{"loss": "l1", "widths": [64, 128, 128], "beta2": 0.99, "beta1": 0.95, "eps": 1e-08, "final_lr_fraction": 0.05}
Rows from block 3 of a small image colorization model, named by matrix and row number. Rows with one number belong to one channel. Each number is 500 + 40 x the weight over its row's rms, rounded and kept within 0 to 999. All counts start at 0. Numbers have three digits each. After the name is the row's rms in percent of the matrix's.
After each channel's rows are labels from the 100 images, of 14848, where the channel reaches its highest value: "strongest on" is what is common among them; "peak on" is the class under the peak. Only what is clearly more common there than usual is listed. The data: made-up road signs on poles. In brackets: how many of the 100.
# convs0: first 3x3 conv (model.enc.1.1.convs.0.weight, 128x128x3x3, each kernel summed), inputs 0-127
# convs1: second 3x3 conv (model.enc.1.1.convs.1.weight, 128x128x3x3, transposed, each kernel summed), outputs 0-127

convs0.91 103:493513491500458537563476492434486514532464431519518419577448555512481558596560551556478550436526543469487465523466439483483484465474464523552534532555520530527489560551483490588467455551416489527455521474486443497560485451552457459550512532539466542439470444495482520512461490501505524506539521433557541490495551488471564506494551469474523490530486453458456501438576478463463521480467
convs1.91 094:506550484521510511556468471504544470442476435537549422490523526513437472539538481464532484438522492487457534581532527468503508587538464509449485508505505529489569422448543469500475488495521516513503506550449592446569553508558504525517528482440525530529522431459567414580537483498512570491513481554536443536426547483583456524490533517472520567549530505497539509523466514523548456526492
strongest on: triangle sign (71); blue face (28); purple face (26)
peak on: symbol (57)

convs0.66 092:510523512521492542538469460507478528458488489443489476535436472482459524515577517497530539435632549525511494537519481472516484517502509495560458487566521595541476453537505434487553537472489499486523552467449373501507436486484490477523498473472562477515438503546563516578531461530421536426538495493499532548439520464492497547450467494481535484521536495518443398529492525538473528442504
convs1.66 085:517574514467428558499497569500485505583457482447564484528491445511429505500547478544443472541592523519482527501520529431507493511470511553490435450483477580527575592492530499538548508448525503440475432525519543459486529460556516431472424491484453491476494525427534476535468486422530508479522468510536512558494539479482541554461503474444550543539530509547452520503461522492540426490490
strongest on: triangle sign (68); blue face (31)
peak on: symbol (63)

convs0.31 103:554448527478479502499513479460515527514511522501536500440529522459479495504596609516511506490593536402490574467445490476407522445446503429510561538456451558466479518520529472517527525505443531473447540528480550460530500413398495529523530455510461487470463414499535500453516478504487438505489544450513426485469526460508470498486476556507520518509506512464529466556508403508466482501524
convs1.31 105:597495530497537543473483501408440458496490503475524504537555423498495486509521564501411452484484440470468477515546455504460599500526482500549500500460501463516565468447492524470429538530510563424411570478527542505522445467456505547484467495521498524461452514500527512514479502460470544492592477589473511490533514548472404518506481506438452491543424536486489528457528506543463453509486
strongest on: triangle sign (74); struck through (35)
peak on: symbol (61)

convs0.55 106:470470429512471545521522459491513474496547483509488470444518545535484526528485445471508468468561471486637512481434497508485476490513499551532493593513456489526468420557484599488442539473488610493506527522520526557482483494504477495601472414462489478507478490525550516518482531522467459421512539487476496460500502497527472554395505486602499518508487492462510460481483526493473398519524
convs1.55 095:547529538575506507487559434505453480548497545488533512540512544435517392525458495505519436554504482426453493582446478555424515520504481518552494533502572453509523446519451473514532516435502514523538453547399443453500546489499525470517476493485472510518470513470485453507477517451534474448516467545457501488563541511506457511558550499474448387428478550555491505442499473454547519483497
strongest on: triangle sign (55)
peak on: face (87)

convs0.124 095:474585468540488530507535471539486485472496509514520615444586478481495447456511510494429507513458442463528505422507527488530540532519503428438488483470463511506546517542510361479533506442493484501446508498496458494506486483457447541531497474503490525489569493539459469561506503472510478567462564471483455473491587587420498486461466539492496443526508384446448498494533492517525503482496
convs1.124 117:493441542464516466457510500493501575522511414464524490470554527540522514499493481581466528503482492425452458538387470515495493488483452429526507494498547540499512411498511473469437472495501510534522464525599564531497452431520419483527514503548512474492453523531457476432498509520512494516522626519443505475450522516498558503528513497474547437453461444462508462514539493577549516468578
strongest on: triangle sign (42); pink face (25)
peak on: face (91)

convs0.38 118:476563496526485473489532462422479604479519421542497485520595523498590473460482468595471500497576505556534535489602505575473479455519486510497442483580529429519476491546475483457539525550476487506469557556466532486501480531487423476546486459454518532449512502443409493501528495465512503499492506431493531497525434520519432500438472538467488484474513442489513523476500496545487466459446
convs1.38 131:502538473467528497494473459547448529556511432497512504455596460481453489498501538585516548493514469583497499461599481564519544541506478539468461460509505496434451468478524495489558576513462476500520557546458516508555520501444476516575427527494529515511490454504451485530496502521450527491452526469562486457484585502513505574506559505515499512434545602499512399466510440567495477459513
strongest on: triangle sign (70)
peak on: symbol (29)

convs0.25 099:471561538468497497548487553514472408531475471503421480497625450474530532473453535555564481469519434520490436508548532455514522529499500494524485533504458505516542491483486538535420464465604562461489452496490513495551465562484516545509534530588470500503516562531533499559447500495540540436492505501513588450512507483549539519491475399480529506550578510470526531542514514494547515554529
convs1.25 099:573542514487514503487494521463565521498467497521533494433417451463493502511495477545473463496426438569440553579516476526536475465488449489517490479575466579581557448544491486521443509572445529610466461508494561458430454467543491459484482459497498525474452515458472486485465483507451475532438502477488553571451460496439486438472479540545500475467454512555500457523548503495435484484505
strongest on: triangle sign (76)
peak on: symbol (74)

convs0.19 101:539484480501519512500453483503520560450483524490447561489473485493478506472476495540451496576475491504507484496483467457502544543460552521540470528572465482467461447480556422499526475497508536494515519401445627548473509495429483418515498434542512486486514505499519453486548481509497506584482597471461507455499464483458497516519430553573551589449434493470532506446536488555535484443430
convs1.19 104:582539507533500480500513491525513511518478472524466463500480466526552537503477508499585509434530590487463575507536543506499555432438454501509467432413521483506485552595521472576498510513453486482390531563512434488434557504496493525537495555477520458458460496488555458485523454480447494548487555499533473520485525532479528515502498494568400501447444500477483463468531496499451430463429
strongest on: arrow up (29)
peak on: symbol (59)

convs0.75 099:420446467471554517515515491524601448504419457443437422554504489484511505524468525532476482528466469505478489506538509581455516498438426483466490431520492507533458520505490517459528450579449475477549528553541432456455518466557554449591523520447454495514488486484511461487485462523479430477540435524502493449539497480533505507456405482496577503508508463488545507483550507440446476472554
convs1.75 098:489581462537512521518455485513470394565534416510565394526574544505491518495483526525485431498531508587531542448451550477541563478560475490413424503511515518511518507546413482462586518586494492519459495487517474464474488472484509487494569428487487498473506484480454558486508541481470587504503541529548469518471447478523505523457493516565470461469472457522495493464508468471461517459514
strongest on: struck through (37)
peak on: rim (65)